python train.py --model="CTC audio transcriber" --dataset="melodies that start on their tonic, played by one synthesised instrument" --train_examples=26041 --gain_aug_db=6 --time_shift_ms=50 --input="waveform_16khz" --tokenizer="char" --vocab_size=20 --arch="convnext" --norm="rmsnorm" --hidden_act="gelu" --mlp_ratio=4 --inner_norm=true --wave_strides=[5, 2, 2, 2, 2, 2] --subsampling=2 --layers=6 --width=192 --kernel_size=3 --init="orthogonal" --residual_init="zero_last" --optimizer="soap" --beta2=0.95 --learning_rate=0.0017 --beta1=0.95 --shampoo_beta=0.95 --eps=1e-08 --precondition_frequency=25 --max_precond_dim=1024 --one_sided=false --adamw_lr_other_params=0.002 --max_steps=5600 --batch_size=128 --epochs=27.5 --lr_schedule="wsd" --decay_fraction=0.3 --final_lr_fraction=0.01 --warmup_steps=560 --weight_decay=0.1 --adamw_weight_decay_other_params=0.01
Rows from block 2, named by matrix and row number. Rows with one number belong to one neuron. Each number is 50 + 10 x the weight over its row's rms, rounded and kept within 0 to 99. All counts start at 0. After the name is the row's rms in percent of the matrix's.
# fc1: MLP up (model.blocks.2.mlp.fc1.weight, 768x192), inputs 0-63
# fc2: MLP down (model.blocks.2.mlp.fc2.weight, 192x768, transposed), outputs 0-63
fc1.688 101:45 59 43 60 47 64 53 39 47 63 57 56 49 36 55 57 53 58 66 57 50 51 64 37 64 49 50 53 45 40 37 72 32 79 72 44 63 41 43 62 56 33 49 53 48 44 55 41 28 54 72 40 41 58 41 59 40 43 51 65 49 37 39 54
fc1.689 090:42 53 47 48 46 39 53 43 55 55 41 41 48 52 33 62 68 33 67 72 73 56 38 62 56 64 48 68 48 52 44 46 45 52 60 52 60 40 51 45 59 47 31 34 33 41 65 54 59 50 27 36 39 63 64 60 55 51 45 43 49 53 41 49
fc1.690 088:51 31 52 66 63 39 69 43 53 62 58 60 18 54 47 57 52 47 40 42 50 49 64 43 64 67 47 41 51 46 56 49 57 46 63 68 64 58 45 58 48 57 67 44 55 49 52 62 56 74 49 51 50 57 48 50 43 43 42 49 56 67 51 62
fc1.691 092:42 49 50 34 58 68 42 38 56 50 47 39 50 54 47 70 36 41 70 42 44 49 38 42 47 55 49 50 39 59 56 66 57 41 65 49 41 58 51 55 35 76 44 55 43 45 42 61 71 54 44 57 41 43 52 49 48 50 46 45 45 50 58 50
fc1.692 098:44 47 66 53 49 44 34 47 48 55 51 56 53 59 49 57 40 56 63 52 44 57 56 60 47 36 41 44 53 53 57 53 51 53 37 37 52 49 52 41 48 55 64 45 44 69 64 40 38 48 72 69 32 52 45 54 46 56 46 35 47 60 55 62
fc1.694 098:52 48 38 50 59 49 45 69 57 50 62 35 59 66 38 26 52 45 57 40 40 42 53 37 60 37 53 42 61 57 47 40 59 61 61 51 46 53 68 24 37 36 52 55 62 47 64 45 43 58 59 31 52 59 55 48 44 57 47 50 31 69 58 38
fc1.695 100:52 61 50 72 60 33 67 53 59 49 33 55 48 47 46 56 50 39 45 53 58 52 45 46 54 52 49 59 45 58 50 61 42 52 68 42 51 62 42 38 61 61 40 45 41 45 58 49 62 64 37 42 46 51 50 55 36 55 37 54 76 61 48 27
fc1.696 107:49 39 41 62 56 54 85 65 47 47 54 44 57 47 54 55 62 46 60 47 49 60 38 52 33 40 65 59 45 41 49 31 42 52 39 24 55 62 58 55 44 61 51 55 46 33 35 54 51 42 51 59 45 44 38 36 58 38 55 49 50 45 38 46
fc1.697 108:35 39 59 49 46 47 60 56 37 56 47 59 52 48 43 45 68 50 62 52 61 56 60 44 67 41 39 52 62 20 46 43 37 44 43 29 87 45 52 50 45 57 59 50 51 38 60 59 52 51 53 42 43 48 54 47 40 50 47 53 57 35 52 59
fc1.698 102:53 48 60 42 42 71 48 49 53 48 53 45 53 31 44 48 37 27 65 36 55 77 53 53 49 58 54 46 52 43 49 50 46 49 46 35 66 59 62 43 51 46 65 43 53 46 54 47 55 29 35 61 46 59 31 34 76 47 63 58 47 39 45 49
fc1.699 107:36 48 59 52 28 44 76 54 57 49 53 47 49 50 50 48 45 42 40 32 57 40 58 40 56 43 43 54 58 28 43 39 38 49 41 60 52 61 48 46 56 37 46 61 52 45 58 29 48 64 52 67 51 53 67 46 53 57 48 38 22 45 51 47
fc1.700 114:52 48 60 54 53 53 64 41 52 51 45 42 39 50 46 42 56 58 41 55 57 38 51 49 56 56 45 60 41 45 62 59 31 53 47 52 42 56 55 51 31 66 59 50 53 44 52 68 56 30 33 47 65 48 47 61 57 66 40 51 55 49 60 57
fc1.702 092:54 47 62 52 53 54 30 59 56 54 53 46 27 57 49 48 43 68 58 73 49 57 56 61 51 41 34 51 43 64 47 50 43 59 38 66 45 81 66 50 69 49 45 57 50 53 47 47 53 70 55 52 37 38 47 73 63 46 43 58 26 48 42 52
fc1.703 103:51 58 55 62 41 46 71 51 39 49 57 53 37 56 66 49 55 62 51 38 51 47 49 47 56 60 54 43 44 55 60 52 29 43 40 46 51 53 47 43 52 49 41 53 48 61 61 55 58 51 48 29 39 50 44 74 49 56 49 58 36 50 48 60
fc1.704 088:60 59 43 54 51 47 53 50 38 65 53 23 55 43 71 46 54 40 44 53 63 37 44 44 51 42 45 44 46 41 40 67 66 54 41 37 52 40 38 51 55 44 55 56 50 49 61 48 44 49 49 46 54 57 34 41 61 56 59 71 40 60 59 38
fc1.705 112:67 42 29 39 55 43 45 43 46 54 68 52 47 50 45 43 63 50 34 42 45 58 51 51 41 65 54 52 52 51 35 35 54 54 49 35 35 46 50 48 50 33 60 39 69 54 48 62 39 50 40 55 67 47 50 58 49 50 50 50 41 44 51 37
fc1.706 126:65 52 54 59 71 49 50 59 43 63 33 59 45 44 30 53 68 34 59 57 56 55 61 45 59 45 47 71 37 58 58 50 41 55 65 53 47 61 35 39 50 63 58 38 49 49 52 60 65 45 58 49 53 49 37 46 46 42 42 56 75 58 33 24
fc1.707 124:32 48 58 51 61 42 73 34 42 35 31 32 37 37 60 40 35 50 38 54 50 60 64 43 49 63 53 58 33 48 39 37 55 46 42 49 47 44 54 41 41 38 51 50 52 58 53 63 52 52 43 55 43 44 49 47 61 49 32 28 57 41 60 53
fc1.708 093:60 52 51 49 41 52 49 31 40 58 39 43 23 41 60 43 33 41 63 57 26 59 56 35 49 61 48 45 52 53 54 42 52 58 51 62 57 59 44 58 35 42 36 51 51 46 44 64 48 43 50 55 51 53 67 43 63 74 44 41 58 53 41 50
fc1.709 110:22 47 39 44 68 57 43 41 63 36 58 48 44 52 65 31 41 42 62 52 57 54 51 40 43 67 57 54 46 77 68 49 53 55 52 58 61 48 32 33 39 54 36 53 51 55 46 78 56 44 44 40 48 46 47 53 47 52 39 41 71 42 44 43
fc1.710 099:47 67 35 56 45 60 58 47 40 41 57 43 35 54 60 36 63 57 56 59 65 56 42 57 52 47 32 49 48 46 43 56 39 47 45 82 71 52 53 47 51 43 66 54 54 66 41 49 52 50 43 47 51 68 43 44 55 47 59 38 39 51 54 41
fc1.711 091:57 48 44 50 36 69 61 47 46 41 31 54 60 59 47 45 35 61 46 59 57 46 72 43 47 68 42 44 68 50 66 42 39 49 36 70 58 56 41 54 38 48 43 38 60 49 49 48 53 41 55 46 42 51 39 55 44 51 40 38 58 46 49 68
fc1.712 100:59 54 43 62 69 53 69 47 44 46 79 63 40 41 60 56 60 50 53 58 64 34 34 52 44 47 54 53 47 64 53 50 41 43 46 74 48 45 47 37 61 45 49 42 60 53 55 53 66 39 56 43 66 53 51 50 39 33 38 53 48 56 44 47
fc1.713 092:47 57 54 36 41 65 57 46 30 45 56 47 55 42 52 44 65 49 46 49 42 83 41 39 41 60 54 37 44 52 38 46 43 50 45 55 47 48 46 69 72 63 59 48 32 55 61 37 46 54 66 44 51 41 46 52 49 54 42 47 61 49 30 64
fc1.714 088:39 58 48 71 55 45 49 48 61 35 61 41 51 46 58 33 55 53 65 44 62 46 54 52 47 48 66 30 34 50 54 49 47 42 46 57 31 47 47 30 58 69 51 57 55 49 58 57 69 45 37 38 30 41 59 42 66 63 57 51 41 42 48 61
fc1.715 097:44 57 53 39 46 66 56 32 50 66 65 58 40 38 56 48 33 51 43 45 70 49 68 57 59 53 28 52 34 60 52 54 44 53 58 59 40 29 60 49 53 41 52 51 42 47 48 62 53 54 51 47 57 25 48 45 62 55 56 41 58 51 39 45
fc1.716 080:34 37 74 52 46 50 49 56 46 42 47 47 53 37 40 57 45 46 48 60 55 46 55 40 36 51 37 41 40 58 47 61 48 53 64 40 59 54 61 34 48 63 66 52 53 51 50 46 40 41 70 57 35 35 47 69 64 43 54 39 42 62 39 44
fc1.717 099:36 51 48 66 65 48 40 31 51 59 61 27 56 39 59 57 51 55 57 38 59 42 46 46 41 58 57 60 39 48 52 33 60 53 51 43 41 39 54 64 53 54 58 58 38 44 59 48 49 50 62 70 42 52 25 51 75 45 43 49 56 52 52 56
fc1.718 111:44 46 59 51 47 44 51 54 47 43 64 49 33 40 53 61 35 63 62 58 53 47 54 36 30 58 39 41 46 42 43 35 38 48 47 26 50 47 33 50 62 29 68 47 76 56 45 52 64 32 42 40 33 49 46 40 47 35 54 43 43 47 38 47
fc1.719 102:57 49 60 44 54 50 50 47 65 60 47 66 41 46 48 43 51 46 52 54 48 49 57 50 55 53 50 45 37 42 45 76 65 39 59 55 41 58 55 51 31 54 46 54 51 59 56 43 33 73 54 47 54 60 43 44 62 37 68 50 51 67 38 46
fc1.720 097:40 43 76 42 42 47 39 48 57 53 51 49 50 60 51 48 57 38 50 42 57 57 52 59 37 54 40 60 52 37 32 51 53 41 35 51 41 56 42 54 45 57 72 42 57 27 58 49 58 70 58 56 52 46 60 60 47 44 66 65 54 51 55 58
fc1.722 089:58 37 47 64 55 50 44 62 50 46 62 43 54 49 51 54 61 63 59 28 61 67 36 64 45 46 57 60 37 50 46 55 55 63 36 52 48 54 57 48 56 44 69 52 50 50 57 50 55 51 57 57 49 43 56 43 52 41 29 49 38 63 48 40
fc1.723 094:56 55 49 52 51 52 60 27 43 58 53 55 53 52 51 29 50 52 64 54 49 37 39 39 50 40 59 53 61 41 51 49 49 71 48 44 47 26 63 41 63 53 64 45 49 77 67 57 65 43 51 48 42 62 35 36 26 48 33 37 42 48 62 33
fc1.724 093:49 66 50 40 37 47 66 41 47 59 55 58 41 49 43 63 28 50 56 48 46 63 76 45 49 59 60 50 51 44 48 44 56 50 49 48 63 48 31 48 51 59 29 49 45 60 64 52 53 38 50 48 51 53 56 27 52 49 66 44 51 49 52 51
fc1.725 088:41 53 51 32 53 56 68 49 60 45 52 44 45 35 41 61 62 42 32 47 43 57 56 48 40 64 58 45 57 56 55 37 32 59 60 34 47 58 42 59 56 48 53 60 53 54 57 39 44 57 50 42 59 48 44 61 44 44 55 47 51 48 36 46
fc1.726 090:48 64 47 56 37 66 42 48 50 45 41 44 41 48 55 59 36 53 35 50 53 31 71 59 57 44 54 59 52 44 75 52 59 52 45 61 62 45 68 41 61 38 52 52 50 68 46 42 51 51 56 53 59 54 58 44 42 46 41 44 58 39 55 55
fc1.727 090:58 64 44 45 57 58 49 41 53 60 62 63 54 61 36 46 25 43 54 73 56 76 62 59 52 64 54 66 50 54 37 44 59 55 56 45 60 49 52 45 40 55 56 42 44 34 70 50 60 51 43 50 52 59 54 63 49 46 47 41 35 43 51 43
fc1.729 116:54 44 48 43 54 35 64 68 59 54 65 60 43 48 44 47 39 48 49 49 51 39 56 40 55 41 59 54 61 47 60 45 50 67 37 32 45 54 58 55 40 47 42 51 49 45 52 31 64 48 44 50 65 45 48 51 45 69 46 67 34 44 56 47
fc1.730 109:36 65 59 56 53 39 44 38 49 46 53 52 71 46 46 54 63 47 74 53 43 46 54 37 26 52 42 50 27 49 64 61 64 70 41 51 59 44 54 53 52 43 30 64 45 44 48 40 47 59 53 33 56 45 42 62 55 59 37 38 65 44 58 46
fc1.731 112:54 35 61 51 45 60 39 36 66 52 46 45 46 46 49 66 48 66 54 36 44 66 37 52 46 57 32 70 52 49 40 56 61 44 54 43 58 47 62 48 56 51 50 56 62 58 52 31 43 45 47 63 31 50 50 51 44 60 47 66 55 47 58 38
fc1.732 100:27 54 47 50 49 41 56 35 41 39 52 47 43 62 50 52 48 50 37 47 49 51 46 29 54 52 54 56 45 50 49 43 49 56 38 48 73 48 50 25 56 65 45 38 50 68 56 38 66 41 41 52 38 44 42 39 41 61 35 49 43 71 39 66
fc1.733 103:47 66 47 54 57 45 36 58 54 44 54 57 45 46 59 42 64 65 59 52 51 60 77 60 53 60 58 38 49 62 39 68 45 57 49 57 36 53 14 41 45 58 68 50 57 58 46 41 36 51 62 57 30 42 47 39 34 51 56 51 57 47 55 37
fc1.734 130:33 47 33 66 47 42 49 47 51 67 54 54 38 41 55 55 64 75 53 43 42 62 38 50 55 49 48 43 58 55 55 66 48 61 35 61 45 57 33 35 50 47 45 60 46 54 51 59 69 40 37 75 63 57 53 57 50 67 65 50 50 52 33 42
fc1.735 098:42 46 74 13 49 42 39 49 59 38 35 52 42 47 54 45 60 38 65 67 32 52 42 47 53 56 36 45 57 45 51 40 39 28 50 68 37 59 63 46 58 30 42 52 65 67 67 50 41 72 48 65 45 53 56 36 34 51 51 47 48 59 58 60
fc1.736 096:46 31 67 36 42 41 39 65 69 45 51 64 55 43 38 55 63 52 57 41 52 39 51 64 68 49 44 44 39 53 62 56 47 61 49 56 63 59 51 44 45 39 58 41 51 37 57 52 39 53 33 49 48 56 42 59 41 32 33 58 33 31 51 52
fc1.738 094:70 65 73 45 60 58 48 42 55 60 62 52 53 57 63 70 50 54 48 61 51 48 67 62 48 60 51 57 31 28 44 48 42 56 55 50 51 37 29 40 61 45 44 47 59 47 39 44 64 62 41 53 71 60 52 59 32 65 52 50 67 70 56 45
fc1.739 122:45 76 49 50 69 53 58 49 30 48 78 52 60 47 51 57 64 41 53 63 53 44 55 54 54 38 58 58 42 57 48 62 58 50 46 56 63 53 35 59 66 42 48 45 37 45 52 55 56 51 55 55 59 56 39 45 37 51 57 63 52 45 44 50
fc1.740 089:59 49 59 44 30 63 56 46 55 48 58 43 41 59 53 39 25 48 41 57 58 49 50 55 45 41 53 61 31 53 47 45 62 50 57 57 65 47 50 47 48 56 52 40 50 49 66 51 64 46 63 57 47 61 61 47 52 61 46 49 34 38 58 55
fc1.741 104:37 49 56 38 53 44 51 50 60 34 52 55 58 53 61 58 56 56 60 58 49 54 42 49 56 46 52 61 29 50 61 63 61 35 64 37 60 46 36 43 57 52 32 64 60 37 64 50 44 61 59 57 43 49 60 47 16 33 50 45 37 69 47 58
fc1.742 111:46 59 52 51 40 48 54 42 28 36 61 43 38 56 56 59 44 42 34 46 40 57 65 41 70 37 39 37 43 48 38 67 48 42 59 46 59 45 39 54 45 40 75 46 53 40 51 50 53 55 36 63 45 47 40 44 46 61 49 39 44 47 49 45
fc1.744 097:77 40 59 38 45 52 47 29 44 53 46 35 47 32 59 63 39 57 66 56 46 56 63 62 69 54 62 58 58 31 57 51 46 55 32 54 43 52 65 53 49 47 62 57 39 50 62 53 46 46 44 59 45 57 40 57 44 46 72 51 29 50 50 50
fc2.688 093:47 45 34 59 60 42 53 55 56 41 43 49 60 63 56 64 51 47 44 48 54 33 41 49 61 50 68 42 60 55 71 61 53 68 43 54 35 51 53 52 28 74 55 60 51 47 68 31 61 61 46 71 51 39 48 51 52 32 56 51 57 53 39 33
fc2.689 087:48 45 67 57 62 50 42 61 41 45 54 48 52 58 62 57 63 48 38 44 56 49 50 67 33 68 53 36 57 51 63 52 71 36 44 48 30 67 53 52 55 66 42 34 44 40 56 39 64 42 45 55 50 46 70 60 55 44 32 46 41 54 31 47
fc2.690 101:41 43 64 59 34 48 53 44 43 27 54 59 56 42 53 56 49 53 18 34 40 40 42 49 52 59 53 49 46 57 51 37 63 49 54 50 39 65 43 48 65 56 57 40 54 32 60 43 44 62 53 53 44 47 50 47 42 53 58 35 61 34 58 56
fc2.691 090:53 46 55 56 71 55 43 51 59 62 38 35 38 54 58 67 55 56 52 63 48 64 61 61 53 51 60 54 44 48 40 64 54 60 46 35 62 51 55 57 43 08 53 61 61 40 47 63 54 48 47 47 58 64 29 43 54 59 54 49 41 39 46 47
fc2.692 109:53 51 47 50 29 55 52 63 70 73 48 42 48 41 47 37 59 52 48 53 57 55 42 38 48 52 25 34 47 56 49 47 67 73 68 51 49 56 43 29 51 41 42 55 34 44 55 52 42 53 52 38 37 35 52 22 33 51 56 41 44 56 58 47
fc2.694 095:71 71 40 44 47 47 50 50 23 58 56 42 37 47 44 50 52 54 37 33 56 40 55 44 54 60 47 62 44 38 46 54 33 28 44 58 60 49 34 52 42 56 56 51 48 52 45 52 57 36 55 53 53 28 47 70 57 60 42 48 55 54 32 46
fc2.695 104:53 55 46 55 64 51 54 48 34 49 51 58 69 52 61 52 37 42 61 50 42 33 29 38 55 51 55 59 67 44 49 43 84 55 52 59 44 62 56 38 47 21 55 39 72 67 61 46 43 52 65 51 42 43 50 64 50 54 56 69 60 45 53 36
fc2.696 091:65 48 44 74 68 41 38 36 73 49 45 52 44 49 53 42 30 65 43 68 57 54 58 45 55 36 40 47 55 41 74 41 75 41 45 53 57 46 42 54 36 41 49 49 45 42 49 59 70 32 69 58 55 60 50 47 52 34 64 53 50 64 50 62
fc2.697 094:42 35 37 35 80 47 46 50 50 46 42 54 50 53 64 45 70 26 46 46 57 59 60 53 27 58 40 31 67 53 33 52 64 47 57 56 49 50 50 59 44 51 38 43 34 40 36 32 41 55 66 62 52 41 48 67 59 59 51 45 56 58 64 50
fc2.698 101:52 37 41 36 48 46 53 31 71 55 56 58 42 60 52 43 61 34 41 62 53 60 33 34 35 60 56 48 79 50 55 49 61 49 45 46 47 41 40 46 41 45 37 52 35 53 32 43 40 54 44 48 59 47 57 46 43 40 48 32 41 48 44 52
fc2.699 121:54 58 44 60 45 50 49 48 65 41 54 56 47 52 56 53 46 58 58 33 63 53 62 35 44 55 52 38 31 62 53 47 58 49 46 39 46 48 53 55 56 70 43 54 34 36 41 42 37 53 61 56 45 35 59 50 52 43 50 52 44 47 57 62
fc2.700 102:41 54 36 52 33 41 54 55 39 51 43 48 50 30 46 60 45 43 42 48 62 44 49 65 36 61 35 36 42 58 51 51 70 51 56 66 52 51 55 59 22 38 44 48 50 44 54 44 58 37 54 57 52 55 57 50 54 60 47 55 69 44 51 49
fc2.702 098:35 52 45 35 46 50 58 44 33 35 52 44 59 43 45 53 65 57 65 46 43 33 70 34 61 35 55 32 33 45 64 46 55 61 45 53 51 37 50 34 59 58 49 51 31 58 42 57 49 44 52 47 54 28 51 66 54 39 51 60 39 75 49 41
fc2.703 139:50 53 51 35 41 46 41 40 31 71 49 61 49 39 52 52 50 55 44 47 64 57 49 41 44 68 45 55 53 52 61 48 67 54 41 52 70 50 47 57 55 47 53 51 47 57 34 59 56 48 43 57 48 51 36 64 55 56 57 66 50 44 40 46
fc2.704 081:57 37 51 37 50 52 58 48 60 52 43 44 34 62 48 53 56 50 57 26 56 43 55 54 38 59 58 50 43 61 43 59 26 43 43 53 40 66 57 64 48 38 56 56 58 28 61 38 62 32 57 48 53 45 66 30 55 42 43 55 42 55 37 44
fc2.705 108:46 52 42 47 73 50 64 48 57 51 54 44 57 50 46 61 54 48 44 57 49 49 37 52 41 54 44 56 37 52 55 39 40 67 51 63 44 48 55 61 60 62 40 36 60 43 47 44 39 53 37 40 49 50 71 61 68 60 61 57 57 38 50 48
fc2.706 135:51 48 58 47 61 45 53 67 44 45 62 37 47 31 52 58 46 54 48 51 67 55 41 56 64 47 42 45 48 38 47 51 62 70 50 51 54 71 54 40 64 30 71 52 56 59 53 55 45 44 33 51 51 20 62 64 57 51 59 49 42 45 43 32
fc2.707 106:50 55 35 51 34 38 55 56 56 41 45 64 60 53 65 50 51 50 55 49 52 68 49 57 54 48 46 66 43 44 65 40 52 57 43 60 37 49 38 58 36 41 50 33 44 54 31 58 52 50 66 47 55 33 49 51 64 59 51 61 58 49 30 50
fc2.708 090:53 53 48 69 52 53 44 69 47 59 37 39 49 72 59 59 41 62 42 71 45 35 32 42 53 58 57 57 40 48 36 66 39 38 66 41 41 57 54 49 41 47 38 54 33 41 54 53 52 58 36 51 44 58 38 42 26 47 58 45 57 45 53 45
fc2.709 091:43 65 55 43 52 41 51 50 64 45 38 62 47 63 53 46 49 52 57 62 54 34 37 57 54 57 63 55 39 43 45 59 44 59 49 61 60 48 38 38 48 50 54 48 48 61 37 44 52 49 53 41 34 55 60 31 36 50 65 48 45 48 32 71
fc2.710 098:65 40 44 46 69 36 38 43 47 48 52 61 43 48 49 44 57 52 45 31 61 48 45 49 47 59 63 52 60 51 47 45 54 38 62 20 46 46 41 39 55 42 35 57 59 49 48 48 42 57 52 36 44 58 58 56 63 35 45 47 49 61 73 55
fc2.711 085:43 47 50 41 38 54 34 53 26 47 36 39 45 46 45 55 54 46 35 62 21 44 57 50 35 55 69 60 53 43 51 50 60 48 44 41 47 51 60 52 41 54 47 36 60 45 58 57 30 46 38 53 46 49 30 37 54 53 40 64 55 59 46 59
fc2.712 102:47 65 42 55 54 37 49 67 38 49 62 63 48 49 54 57 47 70 50 52 43 42 63 54 38 43 32 67 70 51 60 36 52 55 41 53 72 43 49 56 55 61 60 48 41 38 35 40 61 50 52 34 55 36 54 43 69 44 72 51 58 54 35 51
fc2.713 092:46 57 44 45 29 35 54 55 50 51 52 60 39 46 62 44 43 49 40 47 54 56 27 26 56 58 40 56 43 66 61 43 46 34 55 56 50 31 54 30 56 50 53 62 35 39 41 57 53 40 36 58 54 68 29 53 48 41 45 60 61 52 74 47
fc2.714 094:58 51 48 43 45 44 58 39 57 51 52 48 50 40 50 66 56 31 51 59 42 55 45 57 44 76 60 56 52 52 45 36 38 47 38 49 42 64 50 60 44 14 32 59 63 22 52 56 43 44 46 63 20 53 53 33 58 52 48 50 54 53 51 38
fc2.715 109:45 55 45 46 57 40 50 62 59 36 49 57 61 35 56 55 35 59 64 66 53 54 30 48 56 39 37 28 62 55 63 54 64 56 49 61 60 49 64 52 60 54 58 61 50 48 55 45 60 35 32 46 50 72 59 52 54 35 56 52 55 40 62 43
fc2.716 089:32 48 67 58 65 48 58 45 58 54 49 40 53 48 55 60 49 64 32 58 54 48 61 71 50 64 35 55 37 45 53 47 63 45 57 52 43 50 26 44 43 52 55 70 65 61 66 49 61 51 58 60 53 44 57 29 38 46 65 56 40 58 42 34
fc2.717 091:45 63 52 42 29 53 48 72 48 29 60 43 50 54 45 55 60 47 52 48 64 49 34 59 65 61 59 54 45 54 55 39 48 56 55 42 48 54 48 60 22 38 66 52 58 46 48 54 47 35 66 51 48 50 44 40 45 42 37 56 53 54 46 33
fc2.718 110:45 54 64 50 36 37 44 49 44 45 54 41 55 26 54 47 39 37 49 44 50 55 47 47 60 46 40 52 52 40 48 63 48 47 55 31 50 52 44 63 62 65 50 55 53 52 54 33 37 55 29 52 36 54 39 37 52 46 37 83 64 55 47 60
fc2.719 100:33 61 73 63 40 48 58 49 57 66 38 63 44 37 42 66 66 36 62 50 46 37 53 51 37 42 45 47 58 49 48 50 51 53 54 45 43 63 53 43 39 47 49 33 56 47 51 56 35 40 76 53 51 41 65 40 58 50 24 49 61 54 26 66
fc2.720 106:55 61 58 54 27 41 58 48 50 54 57 56 32 50 40 50 67 47 33 46 48 50 64 40 34 36 60 48 59 43 71 34 48 51 42 54 49 56 62 43 46 54 54 54 55 35 40 48 42 46 58 45 36 56 32 68 45 59 40 57 52 52 39 49
fc2.722 079:66 34 42 66 64 63 52 38 31 55 45 43 51 60 71 48 38 60 46 47 55 44 60 61 68 59 58 39 60 61 63 61 29 51 46 47 59 48 34 60 47 57 34 42 50 59 44 50 60 44 52 55 56 42 47 41 51 59 38 37 36 54 41 47
fc2.723 096:63 52 50 35 52 48 59 47 54 56 50 57 49 48 28 55 63 74 41 67 46 47 69 68 41 28 63 38 49 55 32 49 49 58 43 44 62 43 38 53 58 56 66 45 64 63 53 56 44 60 51 60 47 37 34 50 74 38 63 54 60 45 30 53
fc2.724 096:59 54 62 51 40 55 53 46 49 48 53 43 61 54 30 61 42 44 48 34 49 57 50 45 46 48 56 58 46 63 50 40 39 60 47 47 53 48 50 59 16 56 40 28 41 51 47 60 47 57 48 54 63 55 20 46 53 44 58 69 44 37 54 53
fc2.725 086:56 44 53 50 56 56 36 38 42 71 48 27 44 39 71 37 49 46 47 53 45 64 32 41 65 52 62 49 53 43 55 53 66 39 47 59 44 61 57 57 31 43 35 61 32 62 41 55 53 35 63 31 58 41 53 50 43 59 59 41 48 58 42 53
fc2.726 089:52 50 56 40 35 63 44 45 47 38 58 41 56 42 48 35 57 47 63 56 57 47 54 41 43 59 74 39 53 47 48 49 47 57 52 60 41 61 38 51 68 56 58 56 57 47 68 51 51 54 45 47 36 32 47 39 52 42 47 54 54 53 36 48
fc2.727 084:57 41 61 38 51 56 55 59 45 51 62 55 51 42 68 54 51 55 27 55 45 59 43 57 36 58 60 54 56 40 56 54 44 56 60 48 43 63 56 46 59 46 43 59 50 48 47 41 45 45 36 54 50 42 46 65 60 49 47 46 57 45 32 54
fc2.729 142:53 47 53 63 50 66 56 43 42 58 54 49 42 69 58 71 42 55 53 55 53 52 47 63 41 42 49 56 56 64 55 47 45 58 59 41 53 32 62 44 40 49 34 55 64 57 64 26 47 43 56 44 55 53 44 54 53 49 51 44 41 49 44 48
fc2.730 091:39 58 43 40 46 46 41 69 58 37 49 51 59 33 46 42 50 70 48 62 42 43 68 42 44 69 53 48 53 45 61 51 55 52 62 21 49 61 48 65 64 43 51 47 57 43 58 61 44 38 56 51 46 42 52 58 41 42 44 52 40 56 50 38
fc2.731 124:48 47 52 56 43 60 47 58 57 49 57 26 56 58 47 60 55 46 57 40 51 37 48 51 56 57 27 48 55 60 69 64 60 60 61 50 73 41 35 45 58 46 38 51 54 61 49 42 53 37 43 63 27 29 57 46 49 47 40 42 47 39 48 59
fc2.732 107:49 53 44 54 58 43 49 59 34 49 31 36 54 55 51 49 50 62 47 41 59 48 73 48 57 53 51 67 58 52 40 47 49 55 48 46 34 42 51 67 53 44 49 35 48 46 41 64 52 40 49 40 46 51 40 50 44 56 64 51 53 51 30 43
fc2.733 094:47 45 57 72 69 56 50 61 44 51 50 61 65 50 31 51 40 45 63 36 54 44 42 81 55 39 45 48 51 48 65 44 51 56 52 48 43 57 61 57 62 58 33 58 45 45 40 51 50 52 43 30 35 69 52 46 42 50 51 58 51 55 49 54
fc2.734 143:30 57 41 49 31 45 46 61 61 42 47 48 47 52 56 42 61 50 45 51 45 77 19 33 37 56 71 50 52 50 45 43 46 53 51 36 55 45 37 64 53 44 53 45 73 54 48 65 51 47 49 45 46 58 42 29 49 42 38 46 51 49 72 67
fc2.735 098:48 47 55 54 32 51 53 58 59 59 41 52 55 49 58 51 62 46 54 46 76 59 74 41 40 44 54 50 33 50 34 44 48 51 47 43 53 60 40 54 41 78 58 48 31 44 55 50 70 53 50 32 51 35 49 50 56 48 36 57 44 46 65 53
fc2.736 085:64 42 41 45 52 44 42 54 54 63 53 57 54 43 48 44 47 45 58 51 54 52 62 44 55 42 40 47 44 55 35 47 43 57 51 47 63 56 72 47 41 47 45 43 43 40 49 70 58 46 31 40 53 50 70 51 36 56 52 46 40 38 42 58
fc2.738 098:63 54 79 47 67 60 46 54 48 69 60 49 46 50 51 41 42 58 50 48 50 51 37 65 35 37 54 41 63 54 46 46 69 53 35 51 57 55 53 52 65 43 60 65 46 50 42 48 52 52 50 42 51 39 64 36 57 65 57 53 70 43 22 44
fc2.739 121:33 56 39 47 68 54 49 62 34 58 37 56 58 55 35 60 57 55 44 43 53 53 56 47 49 55 32 53 53 51 50 51 47 63 57 52 67 53 55 48 71 72 53 58 57 46 32 52 38 45 58 41 55 57 59 38 44 48 61 47 54 50 59 48
fc2.740 099:41 51 52 65 27 48 48 52 65 34 41 58 54 55 76 41 55 41 56 53 65 42 57 64 49 43 48 56 46 45 45 64 44 60 57 31 51 57 50 18 52 37 39 48 42 59 45 37 48 28 68 51 57 42 48 45 41 46 36 62 42 57 60 44
fc2.741 096:57 67 29 51 43 37 48 47 50 41 43 59 50 54 49 55 44 51 43 57 44 50 55 57 39 51 45 66 44 59 57 64 47 68 31 40 44 55 37 51 43 58 46 44 38 48 48 52 57 45 44 30 46 35 78 33 56 33 51 43 46 39 39 55
fc2.742 107:40 67 74 59 63 45 55 54 28 58 67 37 55 66 40 49 44 60 52 61 45 58 74 38 50 51 41 41 47 46 61 39 56 45 62 08 72 57 56 48 54 52 54 42 52 52 52 49 69 36 50 35 56 62 38 49 53 59 52 46 53 44 50 55
fc2.744 102:39 54 62 52 33 49 46 46 71 67 65 44 40 51 57 50 37 51 44 54 48 49 49 47 56 49 55 55 29 43 56 41 52 48 46 48 49 30 24 43 55 67 61 66 62 34 60 44 42 48 33 47 58 50 41 57 68 48 43 42 50 44 50 58